A small spectrogram enhancement model, trained from scratch.
Model: log mel input, arch unet, activation gelu, widths [64, 128, 256].
Training: adamw at rate 0.0015, 11900 steps, batches of 128.
Data: trained on phrases spoken by 400 fixed synthetic voices, 39062 training examples, 39.0 epochs.
Rows from block 3 of a small spectrogram enhancement model, named by matrix and row number. Rows with one number belong to one channel. Each number is 128 + 24 x the weight over its row's rms, rounded and kept within 0 to 255. All counts start at 0. Numbers have three digits each.
After each channel's rows are labels from the 100 clips, of 14976, where the channel reaches its highest value: "top examples" is what is common among them. Only what is clearly more common there than usual is listed. The data: phrases spoken by 400 fixed synthetic voices. In brackets: how many of the 100.
# convs0: first 3x3 conv (model.mid.1.convs.0.weight, 256x256x3x3, each kernel summed), inputs 0-127
# convs1: second 3x3 conv (model.mid.1.convs.1.weight, 256x256x3x3, transposed, each kernel summed), outputs 0-127

convs0.179:082080066106126132135112134139127065088124095106104127121089118138158104112153094092141130089102125114097098145107161100093122150127144090104089156138145147139116155104115134116125118134132136095124129103149132105093116088123098134083096136121106102107096150101151118101134108139128144091134123136169129118109150114130157140137107128183151127157136113151179114130120135135116114128111
convs1.179:182157164175161158109106116133088145152109128146122112134101122142152141123130149134121147132165136124135145109108095155159123117118097126093124093157129137106164115163146114147130133140130125151113080167107134157109145126106141162111118118115152149127099104120104127135115144136127102110122102104097109090132102123110090109076115132078116105066149139111071164120112083110105108114148
top examples: rumble (36)

convs0.144:097100153103165177132110106145117129129103152126123117098112133166147089095130147139110144092144148094155135109110148146125104104176133142073130142111128124122111135132110149104121139153142113112102142136141147121118160106101100104106096046159135134121087141157113181086117140125129184079120128141127109104157109098156134144164116112161128117160144122150145135148109134149113101097110
convs1.144:185164133120171088112130106125120109142150139127134117137136107133102163140115137138100100124124141128114098124135087124129146153104110138124120170161124108110139161153112112163145102131099105135151091142100151148101111113156150124064117149107139116148150100133080108137139143143114124090153097113133120076106135139137120119071132139112114123080090159122109166150128084111108077150143
top examples: /i/ (83)

convs0.129:122140176145107161115087126114176151141126128157161105133101136168180126130170158125097119112141089107133085090113160113091126111141112160130148105162125156102115146126154157128131154093161146107122123148127111134121111148117141186120130119117124108125118152150122154082129124093129078127115132136110116123130134140077105138116107095115148118126077151144082143148134109155099137108111
convs1.129:125111117108129092100152149103113094110123118097119146132141163143109167144148094120151110115139110160101101153133124125121129150100170111147107147108097117120113124121064123147113113122118147114133105111140131111140110092147133105117139126073123097112093136128097088154107106098094126092159154153151102128145151162111157106162172142174078141157113116114126164124106155127118149150139
top examples: /ɑ/ (83); low voice (54)

convs0.14:052130128154105098151126132128147097143139133105128139122116101091148153151113064108159130150080124160118118118113124108136142105083115094072140126142156084130148129101093125100106124126107104135091143114131103139149125150152112098153174132076135124106119132139128136055139140135121125138155101102124126113134109161143106172116111164118153114112146119099102143087124126141137131131099
convs1.14:160184124133149103079139124133084131137159100132140135157133137155101161106152154117113131126113125119108123131116082120168128124122136155144103148179125110087134097186102076159131135128093111155119080131096140116123119083102126121075131106113121139156152103104102135156113135135102132129125158142122108119176159105108158130106128135144126169141158145082134115165129135149117121113156
top examples: rumble (30)

convs0.161:092077069115102109132110158130117082115115073091098135128091103124146115113132096088119100105123122136092103152108167116088116143119151109100080133136138140136130142098111125127136134111116140129148136149148119130123103071134123124086110122139119096134115159081139123091105112122122145114136140126185145117131157127125164155143105136187137132170133134139180113139125115141131113119134
convs1.161:177141170152137153130103109122094154122102146156112117123090115117164143120114159143109153164160134105151153104102087137170124124120121122091159115166128119101165135142133117103145101150131112135101101152097127130113148128095146159114113107143152152123110092146131110116133150122133094137122094096101124112128100107120090130093126130082126097082119114086095135109117087116102108110151
top examples: clipping (37)

convs0.7:115104103127156125135129136144141095103096131131123117126091147149140117136174135121132102104130133111123116145097145086129116135110113112095127149163142111105129118114142126090105144157113155072123140076126118116090114099118081152116114081155073091058067147132110162123146083140090173088141100179132100108142129103155125151126091114145139110122164106158131127152119138132102120103081
convs1.7:173165147149165123107128110142109118147148143122135101137140133144139174160160110147115111144158135150102105144160110140149170155125138129121132141174136157137160158173142139195138160138129123168170104163153100162116131128161158165105150171070146100145127120141082126139116134150136104119149111126128108105124131147113106128095162159094093114092123124139121143140131074100117117164161
top examples: /i/ (85); child-like voice (51)

convs0.110:114085124112124102134105122118093109107172095115105112116096152203175099109173140146135151091166156100148183115110147122101150125134127139084119131161137164140136160114163152116128136153126101105053119106157118120128155137093096093087117094136141097098108139145128143154136138133111126120136108140158159118120143102117141154124097121163140113111145119175151118146140134106093109115111
convs1.110:129151140148135126081109080111079156134134143158150098087108110124118178123123134140082138142114124094130143111127081126170153109137118141103121119179115128098159128139123162178131162117125089160134106144140075141126156151100136166096131151090150147170171091119137162123105158122151113137132125122104153126133128095111112116074122121106120161072128144155131118149142105120155105147161
top examples: /i/ (67); child-like voice (64)

convs0.71:122093111136140135105113163139163128116116128102077119132117128126108132118141161107126105096095151163143132154110162069130141162121114091118125149137141098144089133102110137135108117118105141136155125088138147150161129139151090145132165122175133182109152160121148154119134148146141190112164109118164167117137153149144144160145131148134158127132147142141183141181170150136181116152090
convs1.71:164115156151129131143100109105110146117118119170139140100100111133130143102078125156105135114170131112157151103109094143114107129112149125081105130091104140107159113072116170100167084121144104120120084164116146140133134135113177133125135096111163149098132087125146114106106153102113103093131120090104168102114112144154109093132117117183141126113101188147097164105164119145106102135159
top examples: fast speaker (46)

convs0.251:163098115105136107116123143101122086099129111086090131111122155164177136105155101148137148138152122143122131123095133137110137120086124094107097140124129117105143175124150155137098077122089114083120145114112117112105131099100122142110122119104118089104086120108149089128143103134078062095095122150135143073128125107107130133101127132144125097120155110138129132103117156137136080134143
convs1.251:129120184111116151093141113183092135143119180130113081123106141144133131165148134141151134198161128165123122142131168083130160118159113126131176131160168145109130164160132092152124121136132129114115151120130133116137153119142142150133110164129140117166127105186112140117145152173176112186148114115124131148130133132068112163123147119154140148144116077099162102122104124117129155136117
top examples: thin (high-pass) (64)

convs0.99:169107124110111082097084131091110130112182107102105096133136159181146106122156139135093097113185128166127133117105171137094142129143098147099092114117113148138134141097140153159142086110108141133134127148107099116128118097131136138129134123132153090122108109108114079160118124100091073135156169132143177091142147137101139156133158123165105106150139138149180155162149124118123113136153
convs1.99:118102148154107151095100109113126159112103140144116101108083108127136113117115147143101140141122155110150172114105140114148146116161119126110164141190140144095137135116146132122141111144130123083110127116121132118133148137090134142149117113136150148162155107131183116115111151141168126163144102114103190161103128112093107155129134099140147130151163108136153117129136136129196129134159
top examples: thin (high-pass) (45); white noise (33)

convs0.221:169130157138128112131118103138092138111137115157138124107151139162138130081118133172103142104149135118129151102140128161114085141159116107137095152139094117113115106109140144120157102132140103121096058095133154094121166132101160123130148086136152122117140106135140121175106135143110122095134140084126126146121105122126126056136132093149133147130104128117120146141120099141088133113150
convs1.221:154125116127126120114129117134138135107164124137117120125147134130128120125145167122122128111068159131126122119127157116150164128132094140142166139196158105130120158171166124151103145151096134092148149114110126128115129144124106122112147142182122126140166136108159121168170137183114119150155142165121150127132137112110131168114124117096168125132147106135171130168159121130184115140138
top examples: quiet level (60); pink noise (29)

convs0.249:179128127114149124132135161119107113118109136111100150120130164185140125094153172182138162110167098139123150117114105144143126117152134130140120126123105111088135168113143163131092105128099134132112089125128125123107160131097111128119135102144157101105122121151134153179148138131114129113107119136114142078128142101116143118121110129124125099104144136155105140153130139116106090095146
convs1.249:116087146108146114096124134159130142127109184125134086113112140111129130160145131159114129150136121164131139155141142112130159131153114104132166142167150168109130182129143131168130135126126141074154136095160124155132153148165144164125127175093142121147128112181137159139107131121150125157177122149137161140106133161111121154140156116133145140151125097169153115155095126118156146168132
top examples: /ɑ/ (70)

convs0.52:121143172158114134124121107138141106158099134143091111155133100095115129131116135130124116151120124105117137117135095119176131150090158124150163112122148124142199124132128123145151104121107149158119147168137151155131179137144153131121107142159169131157182156151084160168169174173182156149096110142122130104127120091094130138099115153132100118107099137093141096114142080091094130110114
convs1.52:091098111143106140156132149108083130135142141127149140096144160140138144105126099153137145106137097158127146154139134161146129105167199133142099122099123175130136125111157165122127150103168154116133112137151090146169117120151111124167162130138103108136108109098144119141084078067116131143168144137147126176115120173152173125176134134173119155184169111153141147118096133147127167153110
top examples: mains hum (72)

convs0.36:132119131136146146127119174168161105143125123132143156138128143136142136139141105134168124172138123136144151127125145133149105172110135098075157161130156127151125111066097152180122104109110116146122103116083095168151130105132114129119109114089168092139102116106138080123143166165131136114146144138138120120145111101125132158132139181129133141136146098105157096118150116131086126135167
convs1.36:105127138138139144097120168124115127162132117103149129129144160155136142130136156133182113141140121211141154145133145132125127109147118117151132101123155171114113111122123113133131132105171165121136131082139106145136104109165098139139163131111095119099103136142118112162099081076088125139162155157135140154119115205099152125147124115160105135164168128129102146132106152141143168145105
top examples: /ɑ/ (84); thin (high-pass) (37)

convs0.41:130148149130129114132124168173132118155153144141142163130112157109130131133128090143158135195119115120154130130114127140142108142115114122071129145151169124139141143073128148138117101118100122161091119114140129140145154130138126148121103131094144103153105124144143130120130148186115122135116147127131089126145101121121146148105133177124157156121128086112107110110114133116081148106143
convs1.41:123130137125128131081131150131112127143140133110156106112127150149138164153157133132161121155140094189121117150145151114134150099152114131157134104145143161132111121164130119168105176116172163141154138099143104136126116131139102177152155170109097115108103146155103147149092085117105095170157182169142114165165112171078136126122148127137135142134130110121124128131120147129132183152117
top examples: reverberation (70); low voice (58)

convs0.170:087075071102090120115110152108125086102145091090118144101110108123148093117151101087129108104108102142088102145112164099095123127134138096118106134148141126125104149107109131122118114108121126121132136109145109116124101104126117142097123143146126095132130148085158122095126117120133129128130137137172146118124149134111157143139108121174164132154137121148180102141120126139119130111126
convs1.170:189165173151160157121108116140087149132115143149121137136096117143154157125116157138117148143159158121147151107105090147173118121110123133096146100165136114103169122167129095122145108167124124157102094167091149141098148122101149151107110103136149150114100103145120112129127150141123094119120108105097108097157102120113090125098130139087123095086136124077079158111115090118106106111155
top examples: clipping (46)

convs0.210:162152146113135105117099112121132117161140126159132101138140107143192150109153152143095137161134119164127140106125151140112132116067100130100108089104126114099130127143137149098137100110148113105095133122106121123128087141130119123108169155116123092099143117110142092113103118113094057145105145118138150096133127135070113111080114112103134109105107151117107154149129120130104127119116
convs1.210:133131117098097133102160142103150137102167114120148160100140157179127128115158119124130140109111106131103103123113161102113140100154190167164120172178074096115095115120110119107103158092118126102105125096100104095117134121115116113113151081136119139132122125129160155140173123125143132126122153116116107138123151119080147105156108089147151133160092088113140101141124163163119104085150
top examples: /ɑ/ (63)

convs0.151:122165169144145111138136133118098120146127133116162136123164160145107124123121133173145150105151107163119142118151127193131099120171142149140119119129121167129133124121140155141137145140173126159117114156173128100148172130137150128148149126155163136111116153151137199190103142099117132101133126123105091106116096163139103101150117109097143119130105148149089152133096097133058102094149
convs1.151:151145125113146108093145129138128121144161143131110110157153145142094152141146188134142118128098149154126118134135141124158164152117091118153169125180161104132125168165123105171120117144106137137137134095127135132110123143139098114096140154142111113126160132142133104178174128154099126160149152167144140141144149121111140182115129144121137142135148100133150120155123116126157146153119
top examples: deep voice (66)

convs0.159:103156128140101084146121077090126088121104128112091113141123116121132100151171075111093100133136138094106108126127125153170135131092125118089155148117138135140153140179158124099135126116115098117137122145107116120115116093124152097149072156066128100139131140125124092095105128135067090125093101118133110129143118148109112116109145137115128114110115127103096129110136078111115101127152
convs1.159:117114089159080115115140127109140131114152094136132120149148161143153129123186114115134145104105105107078108140122163130154159117157158156142102135172111125149127113161169134129088168120123141092124119142118114136157133105098115105131172106147137120182160157071161106174156137139154155143145141131128121150137165101118168166135122118113134138178162102122158120169128136145178119122159
top examples: mains hum (93); child-like voice (50)

convs0.183:090090065106140118104118091109114126077117097113107098104099086123089129113091112097103116106127131112116114132128151130138116145156140111148101149143111120132116130113143119113139115133111116104145105078113139081105105115108110081107111126096068113104128105075111107119085078116118118103135112126103151132102132113126131077160124107174164147156130134116161119118146128146126124133120
convs1.183:152156163149140149130105115142112141160108120149104084133103106117148124121125170131135151144133125127147142102106121133150135115112095117093157088144157118121160134149150088133142123139136125151098102144106126148107149140122126146126098127137150147116108122143121126118162144140136112148115091099109130108126107113138091170071105153088133106066159118093089134114128081106118125107121
top examples: quiet level (62); clipping (33)

convs0.12:145137158110132084129146131092137098127135130067096140105115140102140133106170119120154105144104151140116120121105127105098132098184119118082064134144118099091136092166094129119115137113097084142122171094159117142159150043125129156113157130167145121136105098136149142105172138099142125137143106120108129164140112149097121127156139121135156128142135105123154121150137111129125135133128
convs1.12:130131144098113137143129126152103118136107144129092113135128120090132152139111149133118123140081153162121128129145134113145157154111141100126155097164145099136149167126117102145122123149096150126134145128123081135094137110143114112110110138152124115111128138137130125117142126150120126155152097157117126138152109146127095173131149160088099107106145086083143124124111089077112132139123
top examples: high voice (49)

convs0.248:154145132140135124114085101115166141120111111164107097142061077127157135138160141128078130131138144121118118088088144115141141147101117174134131093133118120121129164134150137136134086124150130103098139153125157141086116139104140128081123130139136103133138156132129114150140127126124101150097104125113123136114125127094085111104109112105105076108073141113130135133139073117118115141113
convs1.248:081081093109099122141152152111131095093121127103121146115147154106160113158156086107140103133116112157100114179164149100113117142122147102147137138123133130141110137101138148116098140119137179081161149104153109118135104110172107119147139132131087103124116156142149132123106095100138158125174131176182129160136137174138162144153159139130113124150129116125155112141112145102148162157099
top examples: mains hum (83)

convs0.184:103136102102126117134102119129109126129122129109122122131090109144094129124087080128113146143130138108142150111116100131160128122103146122113119147115134118100150126145096137134142074126098085142093093109114122108103129111110092109127107122086087126106108090100125077094089104100089127143072134111118106116118081080123118104128110137152122115138127100113146100077117152150112116124128
convs1.184:111121108139109144143167143124145108128129124130106122156158151126144102173164133098145110136110130136088097169179156082130144146125120116147166133160152105168118145136156117139089155134106175090153148110142111123116109120155089101119127135138101117142150166121152139129150119141149180132156091154164126139117155130152149164123138149100113140109147119139142101145116108071153132136093
top examples: mains hum (75); child-like voice (58)

convs0.112:185132133147124111131095128153137144101097103168088157146084111144116148120157167186113115126151114114090125094104166143137113160141138112095116128160170124173169127103157142163124086111137148145081053154132130146142143124125157097112111126128154114146190114109120104185104141136131116145144111132134154129124162111131135131115142136164129116135112153109109146153136059109113140136166
convs1.112:142096132148103125136093112117131164111090137148122122114101107105142106099102139139138147126104160119168168107101124138145128107134126107087146125119117151115137132129129164116116129155144134087129140138105164137169133160107110155214136147147136148135172143092143096133084119133117129165150139118118183129102127132118130126119125116152157164141146164129142156138175156137202152147135
top examples: quiet level (58)

convs0.236:155138150130136138149141162155120107123120137103098173127120162174121136096179153214142149139141133139144152135109140149140125120154144147078096136118163110094129160127134174157111138141106115148082101118159129109123176121099108113145139103140134101108097123167163141138131127170109145121131099121144135139137119112116149110143105128160136138159139121159107147155136138127103150120113
convs1.236:138127140110158117087133107164149151102131141137165089121116134129140154165166131149095123137131121176114119154151132096122165141144090129140158140191142165118126160148135131179113168114119141086173139112159129160100136141149151172097134167100136133129136119173113170140101133130136113130165122161116150122135126167104103125110157109109138122118106130164117119165136100098146126167142
top examples: high voice (61)

convs0.1:140130125114139112149112141154115105099095136114141158113126144111077140152112083128124114124156114152117099122132144133170112135141121085088133165151125132144127102103108140150129106120109105152140094133114077130145137073125119096145131123117153101127111095097097088137091136122104136114147124149112117128156131151149123120175147137155140152177150121116150137150114122154084146135151
convs1.1:155150161124152151128125129145138128144139148133118112151144140143173143147149174130148134154139161182152140129138158129160159147121091106132182108162178146131135176166148119165136113160163153122141162107132118139113120141155110152135149153150126111099110147168134092156148117144108098146160134159129143147133119169100112163114151145103114100124151101096130153132120100124155157159119
top examples: deep voice (62); reverberation (62)

convs0.155:080164184150098095125113111113141120114105142137157118111119132133179137155149101104094115105115105138148104115122151106105143087128111151106160137168115121089115148151147123095130144092152126119137136119136092164145131143132140132144150140118136124095088141164129140063141151098117081106159092123116095154127101170085082111137117085114134113132068144144084153140130089166095143118119
convs1.155:127120114106134088081165140118113092113135103102117134149145159146097165148161106128135103132125117144090097158145106100131140159116142117157123153155107104115112122139069108156105116122090137097134103100135137123128119087141118093084138120076126103136124138127110108154124124118117141110163151160156119125146162136110163132139157136144083142148117117123126126148116141113141135143140
top examples: /ɑ/ (61)

convs0.205:123152143132105132136106118122143134146150132159149136121135110141156151108115146113088145129134128060152139126128140134118090136112136133114109116121150127125139115138131126101139108116147111131073107157106146107097118133073137156125121121128125114117151120111152109102099141128098095136087126064134118110110121070117128116135125118129159112142090144123106119138139097160092109091126
convs1.205:148139084127115084108158141077119106102140136104109148138153160131106150133175119111144115092074106135083089142138132128161169129107145126143126148160087083131105147175132117148083147117120127122148113114104121099140110102138085092131143133134102111150149136088122121181131104132086159138161125132151083129128172123101166111122135129121110163137117102094123154147092140120116116139113
top examples: /ɑ/ (72)

convs0.33:131082148156132125104122100118149144122098130145136122100077097123153132116119103140143128115123115132150112050081129136141140106147104134133143109170114134143114137099112152129107127136095124130098156113140127181140158157122125145122165145107183128126110155148097152125169157153153121142128138141042133139131090127118052139110118122115097123084124106110107127083129119124113151133159
convs1.33:113121082119144095088139167108091104117145123093146152132154151133102133144153102105131094126116111168099128179159109123120117127124117133158115138130122124105096105121121115134116141109129163119161109084137123118131086097156102118117152124109071115134122134112119141169074084095099167125163151173171117147146165172116171114134148113149112161151143128125126134175107161133127155155103
top examples: quiet level (67)

convs0.72:108140127072126134127116100142138113144110106106126129092087105129118096103124103126135136134099123080153142079126129131130111103136155126123109129101131098123143124130131125091152068119124096116082101116112116099121148108084128124125078114111115117102120101129114087073127121108134115114057139119122132136118124086132142118157122132164161134153143134130154092135146139146126129103140
convs1.72:128116097154121112153146128138146104121124123117110119163151122123156116165150132133153091128105128148093078155157130105127157139106100114131156132142139102152117151139141131119099151135124143107159140116125138122145101106162089113133134147117104117123129144097095130136119108131088141138171073120144106116109141144143123144090129139090102133099118132129114136126111088078145130139088
top examples: reverberation (61); thin (high-pass) (47)

convs0.79:108126140149115144139125113117148086146109139142097115111107129119143106124141137159140103101094161079110119123106119089072104107099143117098120143104099077125092142077121166094150076150125138096134159105135148141149106097125141096094126124151122115125137132130166112119169136134140165115136095093150121131097138120119153116135126130137115117138097145148148125137148119112164117153098
convs1.79:126110143189125168151138105177082133175139070146148119137148114157140127106075155189168129141136145147141133114133111137104103127126127139139113085106138125136142088092130149122140131131116136118126106136136145156176127126134136132149145115095135128093119099104104136103122125117099111121136126099106135121111090144132102099106082115112121129103144160140114125098133102117126148117119
top examples: child-like voice (47)

convs0.18:153161161124134125129115151153149084138094148123115153141119163106103124146116116168140122152141126125133119132118154153165113181117139067103123144139132119126164139117120157171124110122099099153085117140154105098142161114109129073103127148119128087122089133152093120142139129161103086114112094136112102120110113110111123107134128139134148114117118106130133116119120120138071117098139
convs1.18:148152160126168130106130125166100122169144168113126104153135142142142157162144160141164133173135148167142138127134138137163138140138098112141159105161163143135142147175131099185140120170145136175138140116145120148132140147143128171144137174106128110126127130191101123149133120143115097173137166159131119153153119154089109147125164143118123125127136088113139120126101123134117176153132
top examples: reverberation (64); quiet level (60)

convs0.224:183131155114155187130139119153154108131074099160121122130133124119173142110111133155125135153135126137110128142148151137132114145119143091136123111149094129114140096094096147158148114114149134098115094132138116166115151129131126101101134120151167108098148133123125143187158139127164109115125104138141128085118095095109108086098124113123091107122117134110109113119140087137107120121136
convs1.224:087126136113136118105119143115134126130101162110104119112107127129098134131126132138156097114111164198168165134117149129127138117132129090112157104126161177124128145111118100143144112124189145128130137106131102119119123132185106135174107160134110106114123142177119100125089096120124140159149116144139156146105126205116123155143138141170131141150163117103131155146121155133145153160088
top examples: thin (high-pass) (52)

convs0.223:179135120110126122121114121122117116125139102127125125161141130148144135089163183142089139127154110120125134118121112140124120158068097159123091098112161086123109148158158164141132121111130133143098129127138161136132145150123141147122149100186140106117187138128139156184115126149113127117101139123130132117144164105093135105103115087140114083120091159156108134165125085130087114094108
convs1.223:114104118090084127111131118104138141086157130133134137090134145146110121090132113136095137087126109116106114129118139111144147112164225160146104177164099130113112119115125139104104172097100111106116105130111107129118138138110108102108156101129131136156137112101170148153139120106155125123149134137126150132106152107120166122166128106158160143178113093146160096155146129151163101112150
top examples: deep voice (60); quiet level (59)

convs0.125:179105102123090052106128153124144111075151079144105151135100157186150130115180140137147136090145095116111123129095113103088126156086141091096087145162132129124134136130157118131112114088152129121108100089137111123132151136149112166105124133133139117098138138121131083181130141128117100076143144144143147092139138094110162115080142139154154124137139137131107145161129122144133125106126
convs1.125:117103112143112122128102124082167146095115162134116128106097096122108061134121136106127128080114166114141132110106168136112153106133091128074137114084125124153108133096159159137114158110151106151120164136122128101141126165123122133212110174152140136170149140115124146137119141167139129181102100096112128134071140115098105110146102104168171166129125123152140134098150148144136105130113
top examples: white noise (41); clipping (25)

convs0.91:125104100181136130121091119126159115112089133134093121135090089115141141145163148138134134120068154127126117135114149073146152128095124087098129116156136062129093174111107155115100130137092109097140122073156150144135127154144119114098183133144097143143195160114172112106134122154100153154174095118150135152112157141147135153129103142149115128133112145142143144142149135115180124168091
convs1.91:173129141155111149156122092132110149122160078160168101105123116142170139127076140137116152157171115106153135113130111116090129116134152173120120110095131151139149114090144166120147150116115128107128131166144110155146133147093168156122156126095166143118133097129121147083131152121125087120113144102110155127136115109139111112136118111149157131121091177155130117085189114148111143126172
top examples: /i/ (61)

convs0.20:109111141107132093134120149110145065127092140082120158122087160110130112133141077119158098109091133124104099120096151112110099133093088110079115144142143112127105137132067103100113124143117176121138146084154107118108113084133113154129108111137142088123107157148146165105162134131125169092133120160151115121125120143142131167147126126126138121132143099154136114138101154139102111109094
convs1.20:176170172178142164110133112141086132166144130138125118132147142168145183120116131155134121122167172165132137125149123148161137154123176125140122100162149155124177138187136114181147139168150157149142108189132134151113118124138155146118153143122135100119120114142096087148125132163104086134151136129117120132178110163107113133126163174136092124128166150105117164110132096108147150151157
top examples: deep voice (62); thin (high-pass) (48)

convs0.70:131098091176153104111090149148162117108097090150097120111094107108137158143147130166139128124092151123128107115094145124062111172101122049109118141134126094148104142073125148136122099147139130086120092067133154119131137147145152099091128124096106120110151132119156076123153120158098108077176121121129136118108149149149130117104098130127124141113122151138130147134153129141168119174103
convs1.70:142103148154093162132118085131131151119141083148142091116112108153169095140091143134142133150163142111155141115128148112081144121145126143117157088095150157162135123090137168141135151111124123113132174147169137139147122163102156168160143161114164117125122128146136119095144157156148091143105140113117177139127122112100097123149124106136159118140107169157165100093208125139155151128169
top examples: quiet level (65)

convs0.136:095170137131128134127099128133112139131143139129130119130141126125130154131134139111102150129120145189156142145127111123124179098125114113103129118139142126080142133120099164125133116112129125173104137114156113144200156157157100123176207134142122144138147130137112152084090144119135138150158124109091133124134113159098118110132106094114141111117131131112128144139123124138115141126104
convs1.136:166160127080139100077141133107114119114163103128127138156146128153084159108139164106129119127121110131110111132127080095129131145118131154146118170178123078107114108148093085121118137115088119146118085102089164130108110104114111095063139101093111133136146109099129137156131116120097129130130150130141129126145165114117167128118119128180146180134105149123101104163143143143130126111123
top examples: deep voice (59)

convs0.158:139144131108099132116110101151161105122158117133113100108183153150210133130184121145133136158123136161115140111128139107107126092098121099113113097118126143083118117116116178144087104118121076084094150161131122137119088101094096144113167147076116131126084087083146077108126124131096065136083108067114117103163124106118116133165142128139141115149128125119104123128127111129160128114131
convs1.158:150132111176136131125147129153104135154124138117114146169148094135095098121110126136150095128108169129107109127151124124112133136126108132130120135138122079128116111131142121156116149139115113159140116118121138102156106115139102100144122129106113135152152112079104135148120136165114161134123078091118106116083157112109104104099087113123132167110139140131116129110113102103134103114110
top examples: child-like voice (81)

convs0.160:117082098109084088112120107076109113080125095092102119076085095107096117087147130132130093102109116110106122121104125108136109111157155147119104167163097111131132110132121113107128113100125106111106122117105104102127117086117129134109115113147100106123116113099130110132122092109134115117137121104139135159127137114101159106165139127181147159185140101133158109130129131141137138109148
convs1.160:149140150144151145146114108152115136141101122151106093140112095101131118129110163131120142139124142122140135106119099121135121133095084117095150095129149097127150137122130111122128118148094114137111108141114137152104148133127123124104099120121144157107132116131118139114144146140125126117122072097108134086124109116170088148076112148087126103047142142114087135113134074084134100115118
top examples: reverberation (61)

convs0.60:059120136171108109144138145128159116143153145102144142126109113110135160154114081116162128153083123160132109114107120130144146118123111114079142140156137109142140142071075153085103128132110124152067152117144112140155133156147119130157165115083159104129120137143109133073136154148136133141165110088114125124122115172132102169104119155095118126106113130101081141094136133137120141132119
convs1.60:141166117122152104071122123125075144130155109125151125144126127138115159113154140116095132136106105123113147142131074126167137108138120167148104146176128133072135100184126087152132149117112118156140081123107126138121120092099110145094137117116110141153129102104102148155074116108110138140135156162134120141176144124108154122101138124137127163142161128091131114176121137151116141131140
top examples: fast speaker (47)

convs0.247:094135141142095157107138113091114114087096149117131105102119121124142115113106132096109147078110118138131120117141122125125162076137130143099135146159120114096115147137105151116098159107126146140133148120187144151173179148138100124180162133157124147132144130169158170114124139125146149169154094113081104154087110151101109109128090087149112131110104135148096137121117138125119160133066
convs1.247:132138138109168107070120131133093102126130095108140114142127132138100171109132130126130126146134112176128143149122085121132127136117123125133113134148137150095132111143097110156132141122122141142130094106133136163118116091127117152091147127074114130110115116110098121158059096094098117118151179167142152136169142164117156119106141143165136176134157158118105139175138158150147159145135
top examples: deep voice (80)

convs0.119:160128116145092142114108138164127090108088093127105142132111138145131149106165141165125128150146119111119143120121144118103127179106122059112115128153136110130166140126135161158104113099117108112049077104132114107167158116099115119092125113120133103124115119137133074125128141157119077105139121136137149114137154108115151130078102140140150134108152142139131140164143110154122136118141
convs1.119:126127123112118091083083109116132129117100138108107095120079091111133100146127131100135131145109135113134140107093142116120138103122078106082151093122137144141117135130119132167104146123151107168122152121117141136132148160100110172184108185108142133150135150139105140138105136168138119183111143131126145126136141120081099129108134106124177145119130141121140132139179168158162146136127
top examples: reverberation (82)

convs0.103:104121111134075105132127127115170117111155124127094144131153131169186119114165141150144118108145114071131115093101100089055094104111125117084086121120122152079127117087114165082119120110140107147102143151130116111134108099089075155112149150128114117098120118093131088142131144134105103099108091063126128103088141072092124131150117117151144123138109125110124102120129105114130128092094
convs1.103:145146139175160146093120121163055144184141145137122138155148110156065111093117157149133127105111158117119142106127090156151107116137101144135100111151116092111129082158142105151121142133109092181110072142107156156151123131113108101122131114115129147160152108086116137165118147139125157145113120101110110122106134107123126096098082107129130175106165141154099125134100118126132110110127
top examples: child-like voice (47)

convs0.113:099147153140113115103135091116171104154089131133116148133048118111145100154181102146152110141109125084098123104099134124181137112125130151110128140126124119096155134149145126085167120090142142091092117143135120124110144108115125110118092113090101113113114151145098121150168120105139108088104098112129118136107112111115112140127120120130125104141109130143115111137136109109121125113121
convs1.113:140135118175124145171144129117120132152146091152144136135165130131142132094138160141154149102093101149119109120132124151132130103123134152131115110135107086137129103140154128095102161119109154134135092141093127165164127128133098096146144104142116141114155135083122150150130109096095152131145123102113096109121122145149138109095090126108129166100144138129092148130105108122113132106111
top examples: mains hum (43)